A small model that answers yes/no questions on an image's attributes, trained from scratch.
Model: encoder moe expert_choice, fusion encoder width 256, fusion encoder norm layernorm.
Training: adamw at rate 0.002, 7400 steps, batches of 512.
Data: trained on patchworks of several textures, 145000 training examples.
Rows from block 3 of the image encoder of a small model that answers yes/no questions on an image's attributes, named by matrix and row number. Rows with one number within an expert belong to one neuron, the router's apart. Each number is 128 + 32 x the weight over its row's rms, rounded and kept within 0 to 255. All counts start at 0.
After each expert's rows are labels from the 100 images, of 14848, where the router gives the expert most weight on average: "strongest on" is what is common among them. Only what is clearly more common there than usual is listed. The data: patchworks of several textures.
# router: router (encoder.blocks.3.mlp.router.weight, 16x160), inputs 0-79
# up: expert up (encoder.blocks.3.mlp.up, 16x160x160), inputs 0-79
# down: expert down (encoder.blocks.3.mlp.down, 16x160x160, transposed), outputs 0-79

# expert 11
router.11 [122 152 138  89 122 181 145 122 125 167 149 123 104 119 156  99 132 130 120  88 106 153  81 106 162 151 146 145 154 143  78 173 121  87 220 141  78 161 142 115 147  96 107 179 138 102 130 113 119 168 164  84 160  85 181 159 127 131 105 142 131 162  94 130 185  94  55 126 164 143 148 123 173 118 135 153 128 104 115  67]
up.0 [136 118 125 140 148  62 129 112 161 111 139 192 130 129 124 177 125  67 151 107 127 118 131 114 130  91 120 214  95  74 120 111  86 135  90 138 129 112  98 101 130 109 166 133 114 118 106 127 176 118 116 150 143 151 125 143  97 152 122  74 157 143 186 158 127 207 216 168 142 165 130 134 136 170 111 176 160 215 122 124]
down.0 [ 64  96 106 141 185  87 133 157  96 158 151 184 122 169 109  98 115 149 142 152 142 113 167 163 114 105  96 110 121  81 121 115 184 136 143  71 130 101 105 119 154 129 144 110 128 113 156 132 118 142 107 139 141 193 139 199 121 124 141  79 182  91 187 171 123 116 160 198 152 167 131 175  85 139 165 104 112 120 165 163]
up.1 [150  86 113  99 120 125 112  79 168 135 106 166 130 103 161 137 152 111 177 136 204 193 130 115 153  68 171 154 109  84 116  56 123 111 105 171 137 144 163 126 105  77  96 141 161 151 118 110 141 149 106 164 108 109 142 108 124  87  92 128 109 129 100 129 113 171 126  93 136  99 129  32 123 181  87 186 106 185 152 137]
down.1 [ 87 166 120  99  94 164 111 193  90 132  78 116 162 163 112  91 103 172  75 141  67 120 133 119 130 168 114 139  99 128 151 179 139 123 133  94 127 144  78 104 155 155  52 139 154 151 113 107 106 117 158 152 155  85 138 167 131 178  68 155 127 154  68 150 198 143  60  98 101 142 135 169 130  86 114 133 193  99 157 107]
up.2 [106 171 153 149 180 154 149 148 123 179 124 107 118 134 162 167 152 182 149 131 103 144 123 164 138 171 128 142 187 172 121 222 133 130 170 190 131 147 116 127 149 119 131 129  93 128 154 140 163 112 104 131 145  87 119 141  86  79 151  68 145 117  69 104 151  30  69 147 139 118 104 127 136  50 136  77 114  26 127  70]
down.2 [167 142 126 151 152 133 135 148 159 114 129 135 106 145 143 173 197  69 142 120 152 204 142 146 137 124 153 151 143  95 131 101 150 211 122 153 130 135 160 110 125 129 191 148  98  82 118 197 140 111  85 144  58 119 129  68 135 165 135 113 161 124 164 109  67 126 121  91 119 114  84  86 115  92 118 137  55 134 115 134]
up.3 [131  82 102 152 156  64 152  71 103 108 137 174  96 219 130 106 119  95 139 148 118 112 156 123 138  64 105 127 106 140 118  61 106 152 125 100 141 159 111 142 121  99 126 121  93 112 125 140  85 129 108 104  87 189  72 119 141 135 146 118 180 121 167 129 122 144 223 127 149 103 134 109 100 155 178 153 100 162 101 118]
down.3 [133 160 122 122 129 111  87 124  79 132 128 149 129 182  98  83 129 183 100 162 106  98 157 127 151 107 122 102 150 117 127 149 111  82 172 123 146 168 113 202 143 108 135 163 174 161 104 163  48 129 143  73 131 148 136 137 133 102 123 131 134  80 125  97 177 137 113  84 150 150 149 159 121  88 135 160 118 117 118 125]
strongest on: black; patches: two

# expert 5
router.5 [191 119 176  84 116 117  91  90 115  82 146 130 121 149  74 128 116 149  83 118  89 117 113 131  97  77 110  63 115 170 137 116 110  75 102 133 103 122 155 203  92 160 135  94 105  85 116  93 149 121 119 107 121  65 126 128 175 133 141 179 137 108 153 172 162 160 156  76 101 145 146 102 140 128 144 119 138 140 113 157]
up.0 [116 126 136 123 144 124 124 106 110 117 158 114 115 154 124 143 125 160 111 110  93 116 144 151  57 152 114  47 138 132 125 117 130 121 172 195 135 168 130 181 142 120 100 103  79  95 162  80 164 118 130 107  98  96 118 106 143  53 171 136 187 128  82 127 108 119  95  87 127 117 153 176  89 101 154 111  98  94 139 121]
down.0 [ 57 107  81 110 128 123 106 129 169 161 121 118 154  98 119 121 134 137 142 108 124  88 155 114 111 119  55 114 134 153  90 150 183 130 167 114 102 131 100 196  71  76  76  37 108  96  88 112 146 128 153 117 165 157 157 186  88 128 113 121 119 102  78 147 140  97 136 128 112 177 169 156 138 196 111 129 158 106 102 142]
up.1 [123 150 100 119  86 167  90 128 124 163 161 136 176  83 136 159 153 106 135 131 121 127 110 132 126 134 152 186 132 160 132 140 132 101 125  65 129 130  59 107 111 147 127 164 161 148  76 142 121 151 157  91 158  90 160 120 111 108 100 127  77 125 151  88 109 137 115 157  50 153  68 161 145 132  39 135 165 119 142 136]
down.1 [160 126 167 142 171 163  79 162  80 125 121 126 152 170 126 186 152 131  91 185 136 159 129 142 135 130 166 132 119 155 170 145  97 179 145 180 172 112 153 103 137 148 144 176  99 128 155 121 103 104 117 116  52  54 131  70 159 113 108 153  79 134 149 142 183 123 103 115 108 157  58 132 155  91  69  88  98 125 124 127]
up.2 [168 110 152 141 131  97  75 141 119  90 115 170 129 128 107 135 116  89 133 174 174 135 126 120 138  75 124 147  78 105 164 120 131 129  58  98 116 110 120  80  99 147 135 105 159 131 100 173 144 123 123 116 156  99 140 113  99 222  91 111  80 150 160 164 129 141 191 168 159 135 147  65 136 177 103 143 145 184 105 169]
down.2 [118 131 116 138 184 145 111 104 118  96 131 160 165 146 102 210 160 118 122 158 181 108 124 118 155  85 106  72  41  90 149 143 132 101 106 144  98 139 128  91  98  96 101 124  91  90 103 193 155 113 135 124 108 121 117 142 106  77 133 137 132 170 164 108 167 119 152 170 128 145 112  92 138 197  87  59 134 128 118 150]
up.3 [164 128 154 124 110  96  90  85 131  75 106  69 129 116 106 153  95  82 112 180 177 152 108  91 158  81 115 173  79 113 150 133 142 126  52 107 112  91 117 138 121 147 180  98 149 180 137 149 150 124 103 120 123 112 163  49  93 160 104  98 129  95 168 163 147 147 170 125 161 160 127  83 137 163  67 152 156 175  71 139]
down.3 [153 113 114 117 189 147  94  65 153 140 177 154 163 134  89 206 157  93 155 145 201 128 120 145 161  89 112  84  73 121 141 116 133 129 101 147 123 108 146  81 116  88 153  95  78  91 106 171 164 123 131 123  71 152  97 106 102  60 163 125 117 143 167 109 121 150 160 145 138 140 110  97  86 166 114  95  98 153 122 141]
strongest on: grey; patches: two; plain

# expert 10
router.10 [106 150 154 125  95 184 187 203 174 146 159  87 106  71 163 112  89 147  86  54  75 141  94 140  80 158 145  84 148 113 156 139 146 142 123 143 107 190 167  96 114 160 137 188  80 130 127 120 123 133 176 133 163 101 149 127 151 185 180 128 162 136 146 112 119 138 109  90 110 107  75 166 100 114 137 150  75 145 168 130]
up.0 [122  93 144 155 112 104 145 137 176 107 170  91  86 126 155 158  90 105 142  76 114 139 146 119 145  73 153 151 120 112 138  79 145 183  80 127 165 158 193 123  72  85 135 150 120 148 137 124 128 153  99  95  92 115 124  93 141 177 145 142 158  73 185 160 120 139 152 116 103 146  78 116  73 152 114 172 120 144 138 180]
down.0 [172 109 138 120 140 141 105 122  88  63 101 203 125 191 155 149 121 101 163 149 132 121 125  87 105 100  72 132 169  98  81 103  59 184 138  91 123 195  89 163 113 131 132 115  64 111 139 108  72 144  96 142 121  95 111 130 151 140  75 171  64 138 165 190 136 138 119 166 109 157 123 130 107 141  84 102 197 146  58 171]
up.1 [113 145  99 109 140 169  72  99  97 151 141 152 172  92 142 120 172 131 107 169 143 133 115 211  79 160 177 153  99 120 167 143 149  84 135 124 174 143 134 103 135 112  96 145 124 156 129  90 125  89 149 164 153 111 149  75  98 138 115  98 113 136 108  34  99 160  98 115 114  71 111 127 139  65  92 144  95 142 157 103]
down.1 [169 131 109 106 152 153 102 175 118 130 128  89 186 110  94 162 152 151  84 118 141 156 128 143  90 138 146  91 105 136 111 159  49  95 144 176  77  78 139 106 118  78 120 110 140 143 148 147 197 121 150 131 118  86  54 177 110  78  79 188 139 157  87 111 173 132 100 137 122 154 143 155 138  77 166  81 203 131 147 105]
up.2 [ 94 133 135 139 119 111 185 123 133  90 144  90  72 157 125  94  86 151  96 104 102 147  87 107 141 138 134  80 101 131 137 174 115 116 164 118 111 151 139 121 167 152 143 165  94 135 147 107 118 134 141 147 126 133 110 180 196 193 179 174 153 133 148 183 185 117 124  76 167 164 129 158 147 124 172 114  99 132 103  89]
down.2 [164 135 160 133 124 178 138 105  60 127 119 120 139 160  98 142 139 141 136 108 100  92 143 126 112  82  36 177 184 148  97  95 106 161 174 110 160 191 107 138 102 148 136 180 143 136 122 132  77 107 140  86 135  89 147 163 182 159  65 140 163  96 145 154 157 115 152 143 110 127  85 108 140 135 112 133 172 109  83 149]
up.3 [116 108 109 114 129 128 165 135  92  64 158 108 109 151 111 117  88 122  65  93  78  81 116 122  74 139  99  74 120 121 135 104  93 142  86 103 145 148 157 101  84 139  92 132  43 142 132 110  93 163 176 158 147 128 115 135 176 176 177 182 133 134 177 149 153 142 175 106 109 126 109 158 112 133 142 159 115 159 186 179]
down.3 [172 119 131  99 114 134 117 127  65 114 107 190 169 153 114 137 143 101  99 135 118 100 122 142 158 106  69 147 129 113 125 121  57 145 116  96 127 152  94 127 116 122 115 153  84 113 105  75  78 107 134 129 125  74 125 166 154 134 105 172  85 145 125 151 176 153 143 162 121 148 119 152 144 127 120 123 232 149  89 200]
strongest on: black; patches: two

# expert 7
router.7 [129 128 112 139 126  98  87 137 152 125  95 154 141 145 143 129 163  87 138 199 176 143 124 138 157 104 186 119  71  80 203 164 139 162  74 162 124  94 136  88 122 106 148  95 129 171 112 135 143  75  36 155  86 154 133  49  94 137  78 101 148 135 102  85  99 172 141 154 154 144 162 131  99 139 152 158 103 161 100 105]
up.0 [ 84  94 161 107 109 132 152  95  85 162 151 130  99 150 134 116  91 155 139  73  88 111 135  91 134 135  53 100 164 183  33  93 132  85 179 143 116 140 124 140 151 145 120 137 127  52 158  88 107 190 188  59 133 131  80 186 179 105 141 141 118 143 133 204 180 111 116 126 124 144 121 150 164 112 122 110 123  98 160 117]
down.0 [153 137  78 107 137 161 111  82 134 169 130 159 179 168 184  98 155 147 151 168 180 183 108 146  97 120 166 133 114  75 147 139 154 187 143 149 135 105 153 141 129 161 219 163 104 175 135 175  87  87 108 108  69 170 146  66 144 157  90 126 139 102 159 104  92 132 136 119 136  57 124 135  92 120 150 141  79 157 123 113]
up.1 [151 128 103 125 157 125 113 148 162 144 102 168 109  78 174 135 172 101 188 116 174 163 101  99 168 112 164 163 105  94 141 159 106 139 119 141  88 130 133 106 109  93 135 120 157 138 101 146 135 106  97 121 142 143 122 105  97 101 101  67 121 166 102 108 102 126 124 177 166  99 156  83 101 134  98 156 143 132 100  48]
down.1 [114 129  72 134 145 120 203  60  73 151 109  69 162 133 131 142 130 176 117 107 115 120 116 118 149 156 160 103  94 152 136 144 147 103 112 177 117 117 117 123 153 118  87 146 110 154 122  92 168 115 120 122 114 108 120 130 144 131 104 165 123 100  87 132 129 136  90 104 125 121  49 143 164  74 108  57  99 122 159  81]
up.2 [158 127 142 128 149  84 129 117 140 151 119 139 158  96 178 169 178 115 203  63 132 164 128 115  75 104  97 113 168 150  34  85 110 138 153 124 115 144 158 112 109 150 117 125 146  93 138 139 129 150 145 137 155 137  94 126 139  90 149 135 117 136 127  86  83  79 150 166 100  52 136  96  80 144 158 144 124 119 150 159]
down.2 [148 137 147 112  68 152 116 108 163 178 166 153 144 117 147 167 132 114 150 122 148 212 140 119  73 115 107 104 133 139 120 115  68 123 185 101 106 106 153 108 123 163 186  98 117 112 107  91 101 135 127 150 165 130 147 137  97  98 133 147  92 138 103 156 103 130 176  70 132 121 140 119 122 137 178 185 118 154 129 118]
up.3 [110 138 129 131 123 166 183  98 133 133 115 156 115 117 142 144 120 133  85  82 113 124  84  78  84 114 108 128 142 115  62 133 108 108 170 132  66 130 104 107 145 150 113 157 133 110 162 136 126 204 226 127 187 145 136 192 141 101 131 144 143 169 165 204 190 126 142 135 149 147 176 110 214 139  83 132 127 137 123 119]
down.3 [134 105 133 130 107 119 109 168 170 112 108 150  87  69 148  73  94 129 106 111 102  76 129  91  58 186  88 127 179 140  90 158 110 127 130  47 136 105 147 130 127 109 119 111 130  82 103 126 105 157 170 164 186 131 164 144 129  92 195 112 107 165 137 164 130 156 119 165 109 117 198 128 177 166 156 203 171 146 161 167]
strongest on: yellow; patches: two; plain

# expert 0
router.0 [115 160 141 123 153 147  88 169 110 123 128 137 164 148  65  77 101 182  63 171 101 109 131 194 132 167 163 141  82  90 198 127 136  94  99 101 139 124 116 172 162 137 137 100  96 135  96 133 139  58 129 175 133 123 130 136  97 149 134 148 124  58 127 110 160 172  93  63 150 116 155 142 139  94 135 148 129 150 131 174]
up.0 [100 144 123 152 108 161 108 159  97 111 126 128 171 163 118 140 149 182 118 213 148  98 164 162  56 145 145 172  92 156 151 189 127 162 110 112 183 109 112 109 143 144 137 112  86 161 106 119  77 101 116 130 140 132 141  85  69 139  80  97  90 125 102  93 133 131  98 144 109 148 155 158 154 115 155 100 121 144 145 121]
down.0 [175 123 131 143 190 132  85  90 155 123 131 152 150 130 133 108 180 107 174 148 162 143  95 150 158 147 173 134  72  93 145 143 109 129 106 173 144 111 167 120 113 122 138 122 121  96 125 152 119 122 109 136 103 154 124 137 103  81 105 100 159 140  91  80 102 129 122 103 152  47 166 137 114 160 156 151  92 137 127 117]
up.1 [122 147 133 144 124 148  86 150  78 125 144 146 167 179  94 102 136 188 121 200 164  88 181 177 103 137 149 152 105  99 169 177 169 126  95 103 177 101 147 168 160 147 137 116 114 162 104 149  97  46  89 140 143  87  90 107  79 137 100  96 120  90 111  79 152 152  78  97 121  96 143 137 139  80 159 136 106 131 117 166]
down.1 [175  85 160 131 172 111  87  92 145  84 106 118 134 128 104  84 157 101 193 148 124 130 107 139 156 167 166 124 116 132 142 137 104 130 106 174 164 150 155 135 117 103 119 137 123  59 127  87 106 130 141 131 148 156 122 169 115  60 163 133  98 156 118  94 119 112 115  99 130 120 167 168 135 200 122 134 101 154 102 148]
up.2 [119 160 112 144 112 141  90 147  87 119 141 137 166 149 105 116 137 176 109 199 149 104 190 146 106 113 147 164 109 136 174 193 164 146 128 114 189 108 137 171 174 130 127 103  95 135 109 147 103  65 103 156 138  74  91 121  90 160 107  87 122  73 111  98 129 146  60 100 103  87 122 121 139  69 129  92 111 123 122 149]
down.2 [160 108 171 125 178 117  87 120 152  93 145 111 106 136 107 100 178  60 195 141 137 117  92 116 152 177 151 108 116 131 135 128 120  94 104 179 168 126 181 139 113  69 119 135 121  65 123 111 106 147 114 141 157 152 139 148 120  96 156 141 101 149  97 110 114 121 109  77 127 144 155 171 122 191  96 141 119 137 100 118]
up.3 [118 144 149 143 137 153  88 126  90 118 125 132 165 164  82  85 128 196 113 186 139  82 186 179  97 142 143 154 114 116 193 178 130 122 121  99 172 102 150 167 147 139 141 109  91 141 111 150  98  63 102 144 126  93 110  89  97 131  95  94  97  83  87  82 158 143  63 100 105 108 145 140 140  72 130 120 112 128 140 163]
down.3 [160 101 153 132 162 122  81  90 140  89 125 131 131 143 121  80 172 108 190 161  97 145 120 122 177 171 183  98 118 128 127 146 111 105  97 170 156 143 175 154 145  85 102 137 118  52 149  71  83 116 146 128 139 172 146 146 122  68 166 154 106 132 119  91  95 160 119  81 121 125 154 165 115 210 124 136  89 154  95 134]
strongest on: teal; patches: two; plain

# expert 1
router.1 [ 95  86  76 142  89 116 161  78 142 137 105 100  94 149 177 169 143  58 124 191 173 107 133  80 159 127 111 161  85 172  78 119 180 179 104 103 156  97 111  76  91 125 159 106 111 174 125 108 113 184 117 116  82 127 184  68 116 109 137  94 136 127 162 152 110 122 160 167 122 173 132 134 159 148  82 127 146 163 139 133]
up.0 [123 102 147 123 114 100 127 108 116 184 204 170 145 143 151 177 168  94 112  77 106  55 153 167 120 127 171 138 102 135 136 100 125 151 128  96 119 180 139 116 103  93 156 169 163  92  92 103 146 121 132  62  83 161 163 133  62 125  94  76 181 108 156 113 107 154 143 140 143 140 103 176 130 117 122 134 138 123  64 125]
down.0 [102 110  74 128 113 127  94 127 153 181 115  52 123 106 149 162 109 136  94  91  86 128 111 147 101 117  80 103 109 157  90 133 169  83 119  85 108 135  52 142 112  73 123  58 126 132 123 112 173 118 128 143 129 117 117 120  88 153 136 169 151  69  85  79  85 161 159 155 111 168 146 188 130 143 109 129 154 106 153 121]
up.1 [ 80 152  98 125 107  92 158 109  68 163 107 123 150 174 126 108 142 186 107 183 116  69 113 108 131 152  77 136 108 128 131 132 177 133 145 128 170 104 145 165 149 144 179 143  88 140 105 110 111 124 130 150  89 165 115 146 163 136  99 148 122 126 120 127 192 115 106  87 168 142 151 117 182 118 149 112 116 111 145 155]
down.1 [186  97 151 166 149  97 120 118  93 138  79 159 137 110 143 196 136 128 166  99 113  92 138  80 132 104  63 172 162 147  30 125 152 133 175 161 119 201  78 144 140 102 108 156 102  77 125 167 138 183 137  48 159 110 136 135 131  97  91 131 156 159 128 164 130 112 140 166  95 121  78  97 100 169  98  78 162 110  72 175]
up.2 [111 112 123 101 108  89 142 132 153 159 168 194 159 186 152 155 177 107 123 121 149 103 159 160 153 102 159 133  99 104 155  93 172 131 139 120 145 142 128 131  58 120 173 129 111  72  47 107 103  81  92  37  61 176  98 150 127  80 108 109 139 121 140 125 104 156 150 123 111 118 135 156 128 144 144 103 158 132 136 136]
down.2 [102 105 106 107  84 121 106 133 139 182 117 101 148 146 123 163 116 155  78  75  88  99 116 145  53 116  75  90 129 188 140 137 105  78 127  67  75 101  90 127 101 106 172  96 114 148 136 109 174 122 144 141 131  94 117 153 122 119 140 139 173 111  97 110 134 139 120 161  97 142 160 191 157  95 140 117 179  94 172 142]
up.3 [105 114 129 131  92 157 111  79 136 143 106 116 131 103 162 204 183 147 184 126 140 155 138 114 179 122 142 165 137 188 101 179 129 150 156 176 112 150 125 102 124 122 121 167 169 143 177 128 122 158 171  48 110  92 156 105  91 143  49 133 119 169  74  92 102  67 104 144 107 140  87 131 157 110  98 125 127 103 133  55]
down.3 [127 111 149 169 152 148  64 194 179 192 169 107 118  99 135 119 152 164 131 120 140 182 140 152 122 134 153 140 122 150 135 139 144 173 175 129 142 162 127 138 204 161 146 149 123  71  77 130 114  78 115 106  88 100 154 134  71 148  65  93 132  70  93 101 131 147  71 116 110 122 137 142 133  55 175 171 151  97  58  71]
strongest on: yellow; grey; patches: two

# expert 8
router.8 [ 98 164 127 123 113 166 107 169 148 147  77 139 129 131 129 120 152 149 113 188 197 142  78 142 157 147 173 125  96  95 159 212 104 108 152 192  91  80 136  84 160 122 155 142 118 166 114 157 125  86 125 153 107 111 151 125  62  92  97  94 162 180  77 104 171 156  88 159 173 164 173 131 171  81 152 120 121 154 119  34]
up.0 [ 87 112 104 121  94 156 171 131 130 129 132 117 150 136 106 157 107 181 117 174 129 141 133 141  70 138 113 125 143 199 139 148  96 160 114  90 142 136  62 126 175 161 131 110  86 134 148  97  90 133 130 125 187 105 143  90 142 129 130 180 119 101 100 123 103  85 103 128  92 162 118 164 126 138  94 131 169 120 161 114]
down.0 [162 156 181 138 156 149  64 141  92 156 106 132 179  62 115 146 158 125  94 109 139 113  83 142 113 176 147 106 183 121 106 145  79 139 186 150 121 149 124 129 141 166 142 143  86 123 116 140 125  99 144 105 111  74 150 125  94  88 114 111 119  90  85  75 157 113  91  77  95  71  87 103 168  63 133 123 166  77 126 105]
up.1 [148 120 147 105  74 116 143 109 152 133 152 128 134  53 214 154 164  95 188  69 121 154 129  82 125  49  96 134 146 208  31 102 156 140 194 136 109 172  77 131 103 151 138 135 184 103 125 121 132 193 149  73 155  96 128 129 136 133 142 121 134 143  98 108 115 105  95 146 115 121 122 128 157 109 115 173 123  96 105 107]
down.1 [114 127 105 124 208 141  87 126 104 179 121 183 130 146 115 157 222 127 184 123 115 185 130 105 111 102  88 116 144 146 136  90 124 105 133  95 113 149  99 107  91 141 154 109 145 106 150 109 160  86 144 112 128 157 125 190 188  79  91 142 164  78 148 135  74 177 136 181 105 132  92 197  76 152 118 104 152 105 145 162]
up.2 [193  81 111 116 148 103 115 122 121 125 160 160 159 167 152 129 190 154 144 125 107 112 173 139  96  81  86 143 196 117  94  51 157 127 145 115 160 162 123 177  88 109 112 158 145  81 105 109  93 144 116  90 119 119  66 142 157 109 107 112  86  77 152 130  88 104 110  97 105  79 106  88 101 154  89 116 128  92 120 185]
down.2 [ 66 114 100 180 152 172 150 110 159  73 149  90 100 159 118 148  28 113 171 127 148 145 122 137 174 106 105 144 107  97 146  91 168 158  94  90 128 138  94  94 138  72  98 133 116 107 119 142 125 130 101 145 126 187 118 127 154 161 147  67  80 203 159 130 113 105 115 171 124 129 116 126 114 178 116  96 129 159 165 147]
up.3 [ 78 121 132 113 102 150 157 130  84 134 133  94 202 177 106 145  98 210  96 163 107  87 140 147  88 182 122 139 143 189 112 127 126 137 131  84 156 122  89 134 135 186 112 118 101 129 114 105  88 143 145  98 172  80 150 110 137 154  90 163  96 119 107 123 130  85  77 117  96 148 142 173 158  92 101 135 180 110 145 138]
down.3 [186 150 129 132 170  98  85  93  92 159 145 135 196  97 141 185 175 143 158 128 136 135 119 114  74 146 130 121 192 141 104 153 130 127 157 144 156 143 127 149 163 106  99 142  77 140 118 159 153 113 133  97  85  78 115  78 103  51 125  83 137 101  81  91 115 120  87  90  74  73  72  82 119  79 124  83 120  84 160 129]
strongest on: green; patches: two

# expert 14
router.14 [122 114 155 113 142 135 123 147  83 134 172 100 148 146  84 130  88 177 113 112  85 101 208 160  94 148  94 114 193 145 138  88 153 102 129  78 200 168 122 196 138 140  99 109 137 104 112 108 108 123 154 142 172 114  99 148 163 113 153 165 132  44 166 151 107 119 117  77  61 114  91 123 109 141 122 114 131  58 144 179]
up.0 [114 114 112 131  81  60 104 133 139  68 121 126 160 174 104 127  95 135 117 156 130 116 149 136 118 134 128 170  94 105 184 127 156 188  47 114 163  93  63 116  98 119 153  95 108 149 124 120 127 131 110 139 137 195  98  89 117 164 114 132 119 146 173 149  88 150 160 150 140 145 199 141 114 182 151 188 145 217 122 134]
down.0 [105 154 120 141 106 108 126 155 170 119 109 137 126 111 109 172  87 160  34 132  94  87 110 146 116 172 111  80 101 109 130  93 150 103 138  66  93  98 121 161 141 142 133 107 123 138 138 196 174 100 166 173 130 155 119 198 121 133  88  87 140 128 156 128  88 142 162 106 131 132 186  85 136  83 190 115 104 134 219 159]
up.1 [147  80 112 138 148  90 160 120 147 147 120 163  74 102 133 131 130  97 120 112 119 131 120  84 141  91 108 129 112  78 146 110 154  76  78 103 121 113  80 127 131 103 115  76 147 147 123 124 185 112  99 174 176 196 104 130 134 135 173 123 153  91 164 146  63 167 150 105 162 135 122  64 106 191 100 194  94 151 138 146]
down.1 [152  71  99 116 120  89 148 121 128 119 121 168  86 128 135 153 107  67 149 115 175 141 154 113 134  88 162 176 114  89 103 106  86 188  84 129 141 100 113  90 118 130 184 117 176 152 122 111 155 120 109 141 102 130 134 133 126 178 147  70 177 147 175 171  81  66 149 184 154 135 109 146 116 132 156 180  86 168 154 120]
up.2 [173 103 105 123 120 184  80 151 123 121 131 129 152 121  88 168 161 152 144 162 139 110 103 185  91 145 120  91 158 169 120 138  78 144 128 138 126  98 121 129 162  93  86  79 111 115 127 125 137 155 140 106 125  87 147 104 127  49  72 146 119 147  95 106 163 147 135 130  81 144 158 157 163  99 195 168 191 106 112 142]
down.2 [127 132  35 167  94  43 162  82 171 127 151 150  97 129 122 127 109 116 145 123 127 150 136 123 129  99  63 150 145 200 135 139 156 145 189 151 112 159  84 164 175 105 136 106 148 115 126 156 116 129 149  97  86 166 108 166 150 142  74  81 193 128 122 178 108 120 147 176 126 119 133  87  89 145 151  88 145 100  45 107]
up.3 [ 89 114 112 163  91 110  90 117 125 115 118 139 139 189  92 153 116 139 137 180 146 117 152 160 110 137 131 152 105 131 180 132 178 187  52 115 194  99  68 100 124 166 158  97 101 160 113 120 105 100 108 167 128 179 121 109 109 138  91 152 141 146 174 133  67 154 181 154 127 172 188 156 125 173 140 130 137 178 109 125]
down.3 [ 95 179 180 109  78 107 125 201 138  85 113 117 139 153 113 129 100 183  58 132  81  73 106 124 144 173 133 105 125 123 105 122 171  81 146  74 141 134 100 190 132 159 157 158 112 166 145 179 143  82 168 162 157 165 117 173 147 139  55 138 111 118 110 108 139 135 126  57 115 159 181 108 154 130 142  89 132 123 178 126]
strongest on: blue; patches: two